config.yaml
arch: "uvit"
model: "image flow-matching model"
dataset: "procedural textures in two colours, tilted and lit"
train_examples: 97500
image_size: 32
horizontal_flip: true
conditioning: "none"
objective: "flow_matching"
cond_dim: 256
logit_normal_time: true
norm: "layernorm"
norm_position: "pre"
hidden_act: "geglu"
mlp_ratio: 2.67
head_dim: 64
fused_qkv: true
qk_norm: false
parallel_block: false
inner_norm: false
drop_path: 0.15
patch_size: [4, 4]
layers: 12
width: 256
positions: "learned"
init: "orthogonal"
residual_init: "none"
optimizer: "soap"
beta2: 0.999
learning_rate: 0.0032
beta1: 0.9
shampoo_beta: 0.999
eps: 1e-08
precondition_frequency: 32
max_precond_dim: 1536
one_sided: false
adamw_lr_other_params: 0.00087
max_grad_norm: 3.0
max_steps: 12800
batch_size: 256
epochs: 33.6
lr_schedule: "step"
warmup_steps: 640
weight_decay: 0.03
adamw_weight_decay_other_params: 0
Rows from block 3 of a small image flow-matching model, named by matrix and row number. Rows with one number belong to one neuron. Each number is 200 + 40 x the weight over its row's rms, rounded and kept within 0 to 999. All counts start at 0.
After each neuron's rows are labels from the 100 images, of 14848 (inputs lightly noised), where the neuron reaches its largest size: "responds to" is what is common among them; "colour at peak" is the nearest of a few named colours to the mean colour under the peak. Only what is clearly more common there than usual is listed. The data: procedural textures in two colours, tilted and lit. In brackets: how many of the 100.
# gate: MLP gate (model.blocks.3.mlp.gate.weight, 672x256), inputs 0-127
# fc1: MLP up (model.blocks.3.mlp.fc1.weight, 672x256), inputs 0-127
# fc2: MLP down (model.blocks.3.mlp.fc2.weight, 256x672, transposed), outputs 0-127

gate.654,159,209,201,269,250,214,281,177,132,243,146,259,191,205,213,192,275,255,156,253,196,268,234,190,216,217,186,197,231,194,208,202,193,224,235,181,233,195,213,187,243,244,212,200,241,221,228,100,206,245,197,200,233,263,155,276,200,131,276,261,273,202,208,249,155,154,185,210,237,251,242,106,191,179,247,216,176,185,228,214,191,236,164,213,202,133,230,263,221,262,220,236,205,255,159,210,191,161,191,197,214,262,237,155,264,158,223,195,216,224,187,125,191,161,208,183,248,193,261,221,267,180,368,144,245,153,179,243
fc1.654,243,212,196,191,194,201,233,117,182,242,114,317,218,300,196,122,151,174,192,219,178,209,127,237,209,155,190,175,208,208,184,244,205,181,254,165,244,219,258,119,178,187,158,250,280,254,202,84,227,174,124,116,220,202,158,292,190,180,167,209,222,239,289,193,234,188,173,183,226,240,218,121,243,205,259,208,208,226,222,214,166,199,183,197,217,237,166,237,194,201,146,188,191,199,159,200,166,226,225,206,240,226,187,206,176,141,211,174,182,251,176,159,155,195,203,193,257,222,236,289,333,198,257,270,230,204,158,164
fc2.654,209,219,151,227,177,169,250,143,107,203,182,200,182,184,171,250,185,214,193,262,179,252,200,209,217,163,203,142,212,193,215,139,264,149,249,188,136,182,211,194,206,191,212,267,263,201,180,145,167,233,211,147,261,236,151,283,210,130,234,121,146,158,220,258,184,214,234,98,203,253,168,292,240,182,206,216,251,184,243,234,197,200,215,231,185,145,190,215,230,192,226,145,188,243,182,209,245,159,171,218,238,165,107,212,243,79,224,225,153,248,182,212,188,166,170,224,200,248,221,356,187,239,191,211,219,206,218,158
responds to: red (100); ground colour: red (69); pattern colour: red (31)
colour at peak: red (100)

gate.217,263,232,223,241,176,172,172,188,175,225,161,254,262,151,215,199,176,195,184,136,148,168,200,170,214,241,209,159,134,157,191,219,220,217,167,212,154,139,164,144,197,134,261,199,167,209,254,178,194,197,145,217,225,177,236,206,167,172,202,138,197,215,211,222,136,265,147,207,198,310,233,201,227,171,88,213,223,159,200,237,231,163,193,180,203,230,185,147,107,215,216,196,210,220,148,252,258,115,171,269,178,177,202,202,240,161,226,198,204,137,188,268,255,239,175,190,171,178,158,215,259,207,183,233,198,200,255,152
fc1.217,245,152,277,223,152,175,138,261,198,205,257,200,191,220,191,220,124,230,182,177,127,215,251,136,263,223,204,230,162,187,192,192,189,218,200,200,199,146,156,176,233,205,196,220,155,146,233,201,176,181,171,247,227,184,190,222,221,154,82,175,208,159,193,249,181,241,243,231,198,204,183,177,134,177,116,213,234,167,188,229,283,126,288,158,239,174,157,166,129,142,197,161,220,176,185,180,147,177,161,254,174,205,196,255,163,183,235,236,138,213,115,249,211,195,198,220,243,209,210,183,150,194,233,264,220,211,257,181
fc2.217,209,166,166,210,213,209,171,185,233,187,228,184,215,118,163,222,218,235,277,201,186,230,158,157,229,190,161,251,193,189,178,154,259,214,266,163,152,259,220,262,215,225,217,259,204,157,151,246,240,302,169,159,184,264,198,217,208,261,138,213,172,202,206,222,198,240,249,232,217,170,190,247,203,168,263,209,154,91,242,171,147,181,207,215,86,173,215,177,215,249,184,254,247,187,195,188,181,145,172,95,245,161,204,99,103,259,289,129,169,171,189,237,156,231,148,174,241,192,208,237,263,175,213,115,176,146,268,230
responds to: yellow (80); ground colour: yellow (54); orange (38); pattern colour: yellow (26)
colour at peak: orange (49); yellow (34)

gate.57,229,240,250,104,162,175,159,203,200,201,162,170,143,233,270,269,215,203,285,199,226,134,159,158,247,218,183,268,176,124,225,229,211,230,131,245,229,163,255,191,156,240,189,143,161,211,141,249,215,233,173,166,170,192,188,204,145,169,168,207,214,197,181,127,121,161,216,194,198,182,185,232,224,222,167,166,230,306,197,202,225,196,200,124,223,283,181,217,222,118,211,148,208,209,177,162,200,245,201,214,238,211,206,154,144,278,190,225,195,168,190,183,196,243,220,241,205,209,190,201,199,204,200,233,125,179,314,156
fc1.57,160,179,168,227,212,235,208,181,210,204,240,219,234,209,196,185,164,167,184,210,254,162,206,209,163,223,238,154,237,198,229,203,234,115,225,131,225,167,171,199,227,169,124,195,188,217,185,218,245,236,244,302,254,189,200,242,184,230,278,166,204,221,227,248,205,193,206,160,166,183,224,165,149,223,240,213,181,176,124,265,141,167,148,276,210,164,243,194,156,280,244,129,231,161,204,275,269,141,187,200,149,215,217,151,253,136,214,210,242,257,172,144,178,138,200,187,173,241,175,228,176,228,257,100,228,230,175,298
fc2.57,222,240,180,214,190,211,262,224,189,219,186,233,194,193,219,231,278,226,244,145,155,175,84,225,181,188,185,228,186,169,229,225,232,222,174,186,229,222,266,155,177,258,243,211,234,213,294,169,163,195,141,209,163,213,230,234,217,161,198,165,168,164,184,136,215,187,227,237,189,186,231,191,206,222,202,119,240,238,189,157,264,196,249,136,241,242,218,204,209,166,205,275,194,203,186,146,210,192,197,221,233,133,231,238,138,248,166,202,201,106,87,241,227,187,153,174,188,201,179,225,216,141,209,215,143,190,233,120
responds to: red (89); ground colour: red (45); pink (44); pattern colour: red (44)
colour at peak: pink (31)

gate.42,288,185,236,208,89,182,184,170,170,185,200,231,180,149,145,227,211,230,225,127,177,245,131,152,136,258,204,213,246,205,208,202,328,180,173,220,206,193,175,215,200,116,196,209,208,259,236,174,235,216,220,218,242,183,226,163,138,234,220,207,235,239,257,182,97,222,211,216,205,230,145,269,219,176,174,220,244,241,222,243,227,157,199,149,182,223,241,168,182,123,189,163,197,232,143,175,214,136,198,250,167,158,131,231,228,202,172,232,196,182,244,190,132,159,179,191,230,165,200,300,191,177,263,207,243,180,264,269
fc1.42,186,184,204,221,161,137,129,224,231,220,208,200,195,157,229,286,179,190,172,248,196,174,236,190,252,205,247,245,200,168,212,244,164,189,192,169,177,233,181,150,212,226,167,197,147,237,171,174,158,236,170,165,218,201,244,234,189,193,197,226,175,205,188,209,160,197,165,198,287,148,222,289,174,134,159,287,205,188,159,203,231,143,232,211,202,159,193,221,216,216,158,181,238,153,188,280,210,253,228,139,275,179,235,232,212,288,127,194,210,155,210,203,161,216,188,118,251,111,233,184,177,191,152,144,150,194,185,187
fc2.42,205,279,188,167,216,239,222,198,164,153,176,159,239,180,217,200,157,168,201,200,241,182,198,237,234,141,196,157,147,211,140,177,125,204,197,221,136,240,204,212,158,250,227,247,219,203,173,179,183,158,160,237,132,156,209,222,190,234,255,152,169,187,126,224,143,227,207,232,198,174,176,236,151,218,179,186,209,281,253,184,168,165,210,223,237,288,224,181,247,151,194,207,173,145,258,204,257,172,146,231,149,167,142,185,243,237,151,272,197,188,161,188,257,257,234,305,199,175,166,190,176,248,226,137,203,185,221,193
responds to: pink (73); crumpled (66); white (58); ground colour: pink (39)
colour at peak: white (65); pink (35)

gate.35,209,235,164,272,106,149,152,191,166,168,288,169,199,180,238,237,181,226,147,136,157,170,233,165,197,201,237,162,208,205,176,177,225,204,218,144,211,158,177,140,205,137,225,235,176,187,194,143,232,194,251,176,134,191,156,161,212,238,175,298,266,216,166,237,212,229,193,171,216,213,284,194,187,234,213,123,245,229,186,217,149,228,172,203,214,226,258,209,213,220,223,168,207,210,273,197,159,208,248,159,239,194,161,160,246,246,233,162,221,141,213,186,218,247,251,271,257,164,183,167,240,185,154,142,142,217,211,254
fc1.35,288,202,227,243,206,210,212,206,202,232,211,194,215,216,258,211,263,204,192,205,191,185,206,168,212,112,187,171,219,289,232,223,124,135,191,106,153,237,234,229,160,185,174,220,231,176,191,212,246,222,158,292,232,171,132,176,180,213,236,191,206,144,171,172,155,224,141,142,197,165,167,207,179,178,170,153,165,228,246,219,248,261,232,149,250,192,219,219,134,192,208,150,180,231,159,193,260,233,149,169,226,153,197,143,213,217,193,216,182,195,259,204,148,196,216,158,209,191,119,190,246,181,245,215,267,135,238,256
fc2.35,202,171,205,214,133,195,160,210,254,163,201,172,213,184,247,225,224,163,228,235,185,156,207,225,249,210,191,231,186,203,243,162,251,192,193,276,221,216,162,152,276,192,239,203,78,260,172,249,181,187,215,187,225,217,212,234,207,274,210,219,187,201,282,253,195,173,207,131,253,238,205,213,161,124,230,169,173,193,227,146,128,157,187,177,205,224,268,195,140,154,171,210,183,268,222,200,255,190,239,116,213,169,147,178,180,202,198,195,174,251,234,216,168,232,188,251,217,200,248,195,199,221,131,163,97,236,198,198
responds to: red (75); ground colour: red (60); purple (42); pattern colour: purple (33)
colour at peak: red (35)

gate.14,179,150,264,262,271,230,198,215,172,218,265,170,200,173,214,156,159,172,274,138,297,202,209,214,198,141,231,218,248,182,179,164,200,152,242,177,145,186,244,189,184,210,253,206,168,265,215,240,248,227,221,215,251,152,223,215,125,195,190,185,182,246,258,175,151,203,176,125,204,189,164,179,145,192,194,256,254,240,190,183,190,241,245,216,244,245,186,161,177,257,268,237,256,217,202,208,251,208,186,221,165,166,145,239,268,105,209,151,182,199,226,174,202,235,152,189,187,177,182,148,116,234,257,164,194,216,124,206
fc1.14,235,213,261,268,246,227,144,207,185,190,206,246,271,200,206,196,195,219,184,171,245,259,229,185,178,184,211,198,240,206,253,211,257,160,202,208,223,239,247,200,156,149,175,249,186,185,128,240,227,165,219,262,146,186,243,205,214,223,186,233,102,157,189,180,224,170,229,116,204,258,232,240,97,275,223,253,172,135,178,154,192,230,157,133,231,228,237,179,195,217,139,257,176,196,168,171,158,166,185,140,174,230,210,151,207,178,160,245,212,109,246,247,168,211,142,202,159,154,238,163,201,293,271,182,159,223,192,192
fc2.14,169,229,202,121,205,174,207,215,199,271,240,206,246,174,253,160,114,166,169,211,151,198,198,213,188,195,195,234,143,202,211,267,218,226,163,204,167,168,133,230,224,175,258,198,215,216,153,191,152,174,252,237,203,130,187,85,151,162,163,241,266,297,212,272,190,163,152,246,207,198,195,131,276,209,163,210,177,182,150,179,227,139,232,160,228,241,226,217,181,153,253,109,156,260,208,181,199,186,189,205,122,205,223,214,263,204,237,216,211,238,200,252,163,200,218,239,176,227,149,183,170,194,198,231,152,171,137,244
responds to: red (77); pattern colour: red (40); ground colour: red (37); blue (36)
colour at peak: brown (78)

gate.616,223,262,148,187,189,263,261,222,201,187,232,157,159,100,123,212,154,271,155,166,201,236,94,183,245,217,202,129,249,129,171,217,203,162,205,178,198,258,178,232,207,196,248,195,219,197,191,224,207,138,196,242,125,135,160,235,128,244,263,203,201,216,218,196,223,171,143,142,155,218,133,250,147,200,227,172,136,119,215,117,213,132,117,206,235,155,96,236,232,288,185,276,178,243,258,183,158,172,207,164,169,205,179,141,209,196,200,155,255,159,220,118,217,162,192,145,189,245,193,227,188,235,195,190,190,157,191,217
fc1.616,204,227,183,192,194,215,201,153,151,267,159,228,185,248,233,216,198,167,251,153,155,204,254,192,172,241,251,231,215,238,145,216,128,155,174,247,176,186,233,227,191,206,171,219,222,208,164,183,231,197,255,169,281,207,170,198,190,132,214,208,172,153,216,159,208,195,177,170,202,165,183,232,211,220,141,205,220,212,201,175,233,209,222,132,109,193,223,169,195,145,216,228,201,250,168,159,197,262,137,180,191,225,202,182,216,264,190,199,185,241,233,254,154,200,156,248,266,203,215,200,223,210,200,227,222,176,189,174
fc2.616,187,229,178,169,227,210,234,224,228,176,209,176,289,202,236,250,213,266,233,121,191,219,137,210,132,190,229,146,237,265,210,227,161,173,220,196,172,204,206,227,206,260,202,172,261,156,166,227,164,76,192,269,220,219,179,216,169,192,195,211,262,224,231,268,191,206,169,207,129,193,171,236,226,249,195,174,187,207,179,189,226,199,268,226,151,178,259,257,211,250,195,194,186,195,251,190,161,186,152,194,228,248,180,198,199,224,158,245,271,227,187,190,273,170,184,194,282,289,175,233,167,147,180,178,217,267,185,242
responds to: pink (55); black (50); red (38); pattern colour: pink (32)
colour at peak: brown (76)

gate.497,127,217,250,205,199,212,188,199,155,270,241,201,193,209,120,148,128,217,216,224,187,248,214,188,221,116,257,140,245,274,293,154,181,243,204,112,187,148,187,211,203,189,143,196,234,219,223,151,178,195,219,129,256,189,178,230,216,239,222,231,150,152,239,203,228,170,196,263,244,257,226,184,291,214,166,198,178,263,120,229,172,187,217,107,244,151,227,216,220,202,156,240,192,207,137,177,239,118,263,221,134,165,224,206,191,235,203,152,191,156,224,221,222,213,224,195,182,173,233,185,175,181,157,258,184,203,124,252
fc1.497,210,269,192,180,179,205,153,151,238,289,165,206,137,181,149,213,112,172,226,151,100,215,199,175,209,118,250,216,177,221,271,226,181,291,186,192,172,181,194,265,237,220,182,244,167,184,212,108,152,207,184,155,238,189,200,198,163,232,213,244,218,168,254,228,223,231,158,324,221,279,207,242,234,278,141,191,158,229,187,236,184,210,256,110,196,247,199,137,193,210,215,227,166,216,200,141,197,141,214,220,178,178,214,179,158,260,217,247,292,156,155,236,158,210,199,176,202,213,206,229,203,293,237,231,198,217,196,171
fc2.497,189,183,166,210,243,101,255,181,133,126,243,234,250,205,233,238,173,240,166,174,250,169,263,161,190,257,141,61,184,185,104,222,74,181,217,243,220,221,216,253,192,254,169,242,244,167,192,254,251,210,243,227,144,249,158,147,257,202,182,186,186,207,202,232,175,218,193,155,236,167,226,281,175,239,204,200,123,218,272,180,236,198,94,311,154,254,236,218,216,219,238,238,144,175,225,199,144,243,148,167,233,231,150,173,217,169,199,170,197,193,167,197,202,244,255,253,150,183,158,203,207,176,266,248,234,173,224,128
responds to: pink (84); purple (67); ground colour: pink (61); pattern colour: purple (37)
colour at peak: pink (75); purple (25)

gate.392,156,216,214,184,191,239,162,206,159,169,247,260,166,202,167,150,189,254,240,178,241,185,197,182,256,246,238,249,226,152,235,219,257,249,178,221,180,262,167,156,212,166,254,158,146,206,127,221,132,199,218,207,258,117,212,231,268,124,167,177,160,179,197,228,212,105,270,223,220,184,179,202,174,140,224,159,224,253,192,182,220,160,257,155,235,197,179,233,146,155,156,285,147,232,185,90,234,241,193,183,222,207,201,309,191,192,227,195,157,149,231,189,200,256,226,209,234,120,197,220,240,179,185,261,205,196,176,177
fc1.392,127,168,185,171,175,164,240,226,235,157,178,172,202,246,267,246,223,125,241,190,265,179,201,178,185,176,228,230,217,248,213,189,205,154,235,202,228,209,224,236,207,194,126,258,209,270,220,196,327,177,163,234,175,222,191,174,142,222,264,247,220,212,237,242,198,250,184,204,190,192,185,172,270,194,208,280,164,244,211,198,190,275,75,197,200,236,253,226,254,219,256,180,202,194,163,277,146,196,304,211,241,170,178,126,192,184,158,213,192,211,188,199,163,204,117,160,144,167,180,216,234,213,249,112,235,255,224,276
fc2.392,216,209,190,171,186,192,217,282,156,158,225,226,216,178,181,195,183,163,215,240,239,200,215,235,195,219,245,232,174,212,207,140,308,233,202,185,140,277,237,129,173,128,191,241,263,250,150,214,166,215,174,166,223,174,199,223,181,183,132,139,162,222,250,209,177,233,211,213,230,168,248,228,226,191,152,186,197,165,158,142,167,181,213,210,187,138,164,258,178,199,182,215,174,221,177,190,262,227,179,217,186,258,251,234,172,247,202,196,149,182,258,214,173,248,160,197,199,196,153,273,203,215,160,189,257,234,207,148
responds to: red (49); purple (49); pink (46); ground colour: red (38)
colour at peak: purple (26)

gate.337,159,271,158,195,151,201,191,133,199,182,216,180,218,150,197,286,168,261,221,181,159,113,176,216,246,197,253,150,166,175,215,184,206,156,228,202,153,221,210,164,145,213,193,217,204,182,182,229,208,228,149,194,299,187,232,175,223,147,178,189,191,162,218,217,223,230,223,203,205,199,211,225,189,305,173,190,193,199,174,169,250,200,237,187,258,133,224,183,79,230,160,133,237,119,225,150,183,128,126,168,174,190,178,139,229,202,163,149,226,166,288,197,205,142,203,153,207,169,156,217,143,233,201,140,163,180,230,225
fc1.337,174,113,274,255,212,164,222,193,197,234,187,181,225,139,278,179,205,192,261,227,212,326,184,267,222,198,140,121,225,213,224,128,182,176,251,150,102,203,188,224,187,218,209,217,218,160,238,213,157,177,173,258,158,179,171,157,280,190,230,226,222,148,199,215,256,200,186,200,143,250,174,183,241,146,291,268,122,167,173,212,179,198,207,217,184,189,223,237,255,179,269,191,220,166,238,195,233,226,195,117,213,173,180,196,178,136,190,145,172,264,242,211,158,227,222,197,183,165,268,139,239,130,171,189,232,243,197,217
fc2.337,144,219,190,290,187,189,216,143,238,157,253,193,222,203,199,267,170,185,235,211,229,211,184,293,205,166,218,215,172,191,169,208,288,183,270,193,129,216,212,208,251,198,174,242,126,172,214,205,136,265,182,200,224,133,175,204,245,178,176,234,114,200,180,161,220,221,258,177,223,212,240,233,245,160,230,242,207,180,140,157,223,238,225,165,147,182,217,291,196,167,160,195,270,132,194,195,186,154,179,196,186,140,243,177,224,237,163,202,222,155,268,178,239,216,110,232,128,199,180,293,156,131,139,171,216,158,180,227
responds to: yellow (75); teal (66); pattern colour: yellow (40); ground colour: teal (37)
colour at peak: grey (85)

gate.178,195,209,226,201,199,205,143,208,184,124,176,160,144,201,141,200,231,164,292,212,178,238,224,218,284,195,172,201,248,215,230,194,143,162,211,285,230,223,123,301,183,217,234,206,207,143,242,140,224,224,243,129,150,229,204,144,272,207,124,220,200,128,198,190,224,262,198,208,203,222,253,273,225,206,219,179,242,194,264,106,150,136,186,180,182,203,185,230,207,166,206,215,250,266,252,222,262,227,209,251,138,177,192,183,200,122,199,159,196,186,252,214,176,239,145,201,243,223,238,279,194,246,140,178,206,230,174,204
fc1.178,269,202,170,258,168,177,223,130,181,229,246,137,141,258,225,116,139,129,184,237,213,236,211,237,150,210,209,164,266,231,165,214,202,157,221,185,205,224,237,167,181,184,167,243,153,163,279,269,164,183,168,215,205,176,172,195,128,201,221,201,248,259,254,214,148,250,175,194,183,194,167,187,174,198,225,215,172,220,168,210,190,231,257,120,173,180,192,189,170,213,173,169,160,275,229,202,171,210,240,243,207,207,166,207,181,226,181,219,180,172,202,178,134,189,202,199,152,161,306,193,61,225,222,249,259,198,226,257
fc2.178,262,247,278,222,222,260,234,248,158,204,239,253,238,222,221,200,178,126,211,169,187,239,148,211,184,161,213,286,219,225,265,195,265,258,158,217,143,188,203,162,185,201,187,215,213,222,242,224,214,220,195,254,222,244,167,247,206,183,242,188,182,220,144,201,164,175,183,126,183,188,193,158,174,269,170,94,215,219,246,162,220,240,158,107,226,300,156,196,185,117,179,207,201,290,185,177,205,263,219,244,242,183,244,184,215,149,181,177,221,229,285,235,125,173,189,257,202,208,170,198,216,223,276,218,184,141,102,228
responds to: red (73); white (57); yellow (42); pattern colour: red (41)
colour at peak: white (58); yellow (42)

gate.103,210,129,157,184,136,223,200,207,261,175,220,181,129,210,166,169,254,188,197,178,248,230,181,208,221,284,249,248,319,163,141,179,299,149,158,206,279,286,196,192,200,164,154,147,277,222,161,212,155,186,238,160,177,289,223,196,205,120,222,212,184,240,146,202,198,206,139,125,226,206,210,141,198,186,234,169,229,200,150,224,183,212,170,222,221,218,151,244,192,221,223,180,223,237,119,159,269,206,217,218,192,228,254,167,192,141,118,225,160,253,202,179,286,194,187,188,140,203,149,236,202,225,216,211,252,231,153,186
fc1.103,213,203,123,177,190,200,160,245,240,220,198,255,168,189,150,281,293,227,211,205,154,156,187,174,239,208,169,304,202,224,234,195,213,158,160,161,211,170,203,220,203,88,215,184,137,217,119,196,255,214,208,165,272,168,146,261,199,132,242,201,224,225,239,283,172,117,173,192,225,125,265,159,156,219,195,198,259,188,202,191,243,247,136,208,182,228,220,196,163,122,220,207,186,199,198,204,242,202,151,184,100,191,173,179,181,219,186,185,169,234,218,210,175,155,182,176,194,220,188,207,191,262,197,176,259,226,159,310
fc2.103,181,160,196,192,246,111,212,233,201,151,196,179,269,201,256,191,198,215,257,203,181,178,227,240,201,199,223,198,189,183,150,231,135,273,264,113,195,195,207,144,176,170,186,227,201,197,193,225,228,197,202,104,225,148,166,187,198,252,111,114,195,199,239,214,185,264,257,215,242,220,221,211,202,203,135,218,179,261,195,162,158,110,252,237,209,158,212,162,201,147,95,217,145,246,239,229,193,190,196,264,248,155,185,148,146,265,273,184,176,156,159,157,207,235,167,197,201,220,193,201,266,129,180,238,153,170,265,224
responds to: pink (61); green (51); white (40); ground colour: pink (35)
colour at peak: grey (96)

gate.457,200,202,209,165,173,210,115,179,186,168,178,198,96,264,157,189,246,140,130,237,144,204,208,126,261,243,166,273,140,188,195,199,145,233,134,269,257,217,184,254,230,265,198,138,164,125,152,183,136,198,262,214,151,248,198,184,204,219,247,238,160,137,246,153,249,256,214,268,207,200,144,232,160,189,170,218,242,155,155,161,172,231,167,163,195,217,194,240,241,173,96,236,181,280,193,111,233,220,202,235,207,172,213,221,221,235,253,312,200,139,178,265,183,198,185,222,203,231,242,258,190,247,266,178,214,179,201,188
fc1.457,195,207,206,152,221,199,223,147,150,254,230,266,164,172,240,163,241,214,164,248,207,235,220,233,187,200,226,158,232,234,171,207,214,201,276,150,153,174,153,232,229,163,166,191,208,264,282,178,186,188,251,183,159,194,148,164,234,203,258,242,308,226,150,217,215,234,229,229,183,194,186,219,250,210,230,164,148,244,224,193,185,202,254,218,162,283,203,175,209,211,288,189,200,191,141,180,117,210,200,152,228,254,222,249,170,218,170,162,134,282,240,157,110,177,197,172,186,128,281,169,239,185,194,185,209,193,152,143
fc2.457,215,227,159,201,199,213,149,152,204,126,237,199,217,164,175,206,186,266,142,240,270,211,224,211,222,264,247,215,224,114,121,239,171,236,182,210,209,167,227,180,254,276,165,281,191,184,164,247,193,188,226,195,222,195,149,146,169,140,171,256,278,179,176,151,205,260,215,240,236,197,185,258,243,207,281,200,168,203,197,202,127,154,168,173,183,155,227,176,276,246,171,189,214,204,146,173,182,173,209,211,185,221,169,228,135,201,220,175,259,198,231,174,199,279,183,190,221,172,144,222,220,227,180,255,122,166,194,149
responds to: red (89); purple (63); pattern colour: red (45); ground colour: red (44)
colour at peak: red (39); orange (29)

gate.261,217,233,184,223,178,211,183,174,239,290,244,201,154,287,135,152,133,264,143,187,178,257,155,166,170,158,241,149,213,183,270,202,158,239,177,198,319,191,163,221,200,185,239,157,208,154,230,240,194,171,189,103,203,174,224,216,185,220,244,192,182,198,190,170,242,219,203,238,144,168,265,165,195,195,227,278,181,179,167,280,200,207,257,197,164,176,222,281,193,205,221,161,151,228,274,220,148,197,240,162,138,235,222,203,200,129,273,208,162,186,236,265,209,184,271,138,181,185,245,182,210,209,253,176,239,159,153,167
fc1.261,228,123,231,240,230,174,171,249,154,176,200,203,138,172,200,242,206,137,226,252,227,211,193,204,277,189,213,241,202,180,192,157,255,241,144,199,145,228,214,211,162,214,195,208,277,203,229,206,274,237,182,159,200,149,165,226,161,197,161,179,187,247,185,202,226,153,214,121,202,170,134,194,221,228,211,162,188,173,228,134,202,153,219,187,283,131,262,200,214,207,203,224,218,200,211,213,267,190,279,172,226,151,161,243,183,185,148,189,271,295,288,189,212,196,176,207,221,177,225,188,212,214,126,235,144,282,224,201
fc2.261,198,174,217,244,214,179,197,226,232,194,234,136,102,202,216,200,170,200,184,194,185,250,177,114,279,240,239,129,196,114,196,229,153,248,171,141,175,205,183,192,202,238,149,170,266,165,203,203,234,204,209,245,210,125,185,230,78,271,108,196,250,129,213,163,229,219,234,158,193,140,190,242,181,205,220,194,161,150,141,183,175,169,240,160,172,125,203,195,172,171,240,157,181,211,248,165,154,163,194,223,162,199,237,229,145,268,233,137,210,218,237,215,140,247,195,100,154,165,255,171,207,227,149,157,183,235,252,178
responds to: pink (38); blue (37)
colour at peak: grey (76)

gate.99,217,196,242,256,197,156,305,147,171,182,181,153,194,191,248,183,201,205,201,223,232,262,260,210,169,206,159,146,263,248,194,186,185,196,252,154,153,264,173,166,168,263,99,169,201,145,173,214,177,200,200,266,246,257,175,216,174,248,260,243,239,248,233,222,203,263,211,162,212,203,148,202,246,156,205,173,123,256,211,188,134,203,174,188,179,233,282,283,197,205,222,179,135,113,286,224,290,153,153,228,179,229,197,212,155,153,187,196,204,283,123,154,157,186,249,260,186,168,215,173,169,154,207,228,228,197,200,284
fc1.99,152,200,208,170,134,258,182,238,307,189,192,163,203,276,294,234,230,246,187,135,219,120,167,176,179,242,224,200,200,200,239,213,243,243,267,239,242,182,156,166,146,184,241,224,142,170,189,184,239,176,123,211,222,175,259,183,189,217,200,214,207,227,203,142,214,151,177,172,260,173,244,216,194,185,191,198,221,216,177,222,243,218,206,245,236,162,214,218,148,232,223,175,221,179,213,206,193,268,195,59,168,211,240,209,234,234,194,215,194,239,158,200,170,198,240,216,166,115,183,230,181,249,130,183,212,113,213,244
fc2.99,177,185,147,202,209,190,146,209,189,202,202,251,231,219,186,240,206,207,196,200,168,248,232,208,164,238,115,235,203,250,155,185,262,257,197,162,289,170,212,182,200,169,251,250,192,228,98,179,176,201,210,235,301,177,186,172,192,202,171,225,270,216,132,140,166,227,175,233,209,196,170,175,160,210,259,196,162,258,180,236,259,193,192,207,214,257,208,259,292,166,221,205,244,172,178,156,197,291,224,229,202,263,180,219,192,300,241,199,172,190,138,228,203,213,234,224,180,189,229,218,183,131,238,174,324,188,238,137
responds to: pink (63); red (50); ground colour: pink (41); white (39)
colour at peak: pink (91)

gate.69,300,166,195,273,205,163,166,200,109,217,150,249,179,231,242,165,291,188,206,253,286,254,145,184,227,207,227,258,205,235,178,258,190,164,196,209,271,188,179,154,202,158,144,167,176,182,194,188,203,226,181,218,205,216,189,183,145,195,246,225,177,277,153,136,235,222,310,165,185,276,184,143,217,160,160,134,251,208,277,174,208,216,279,180,256,219,174,172,207,183,183,180,226,234,269,217,170,170,169,306,202,239,232,197,238,278,247,180,144,250,235,217,144,160,169,152,160,88,226,181,176,227,192,189,203,182,206,151
fc1.69,237,240,285,282,207,209,155,185,174,219,199,114,219,57,87,235,207,257,197,151,175,235,173,161,204,190,286,189,206,192,110,219,140,186,200,184,203,259,224,207,223,160,215,157,255,225,104,191,160,214,239,239,169,180,208,159,208,251,237,193,216,171,150,211,177,188,176,212,208,166,200,160,212,185,237,187,199,151,283,247,214,177,160,219,179,89,194,180,153,172,210,226,241,199,170,211,182,225,176,255,255,143,155,231,244,234,248,161,252,208,116,193,257,225,175,134,180,249,170,181,225,169,221,164,234,197,225,229
fc2.69,195,193,229,271,191,179,181,175,227,246,184,217,162,152,184,178,223,237,228,195,121,223,271,203,209,189,149,196,149,197,134,163,138,169,252,149,227,166,228,248,164,202,202,223,237,217,128,213,208,173,162,167,253,205,303,244,174,244,185,85,214,190,268,174,231,260,167,188,233,115,218,189,177,162,178,217,172,189,185,163,235,249,150,225,216,146,198,240,183,131,211,223,241,260,183,178,199,197,197,256,224,207,179,268,154,235,211,198,226,176,143,156,221,244,146,132,162,213,268,208,261,137,125,148,215,139,176,162
responds to: pink (94); ground colour: pink (53); white (52); pattern colour: pink (41)
colour at peak: pink (72)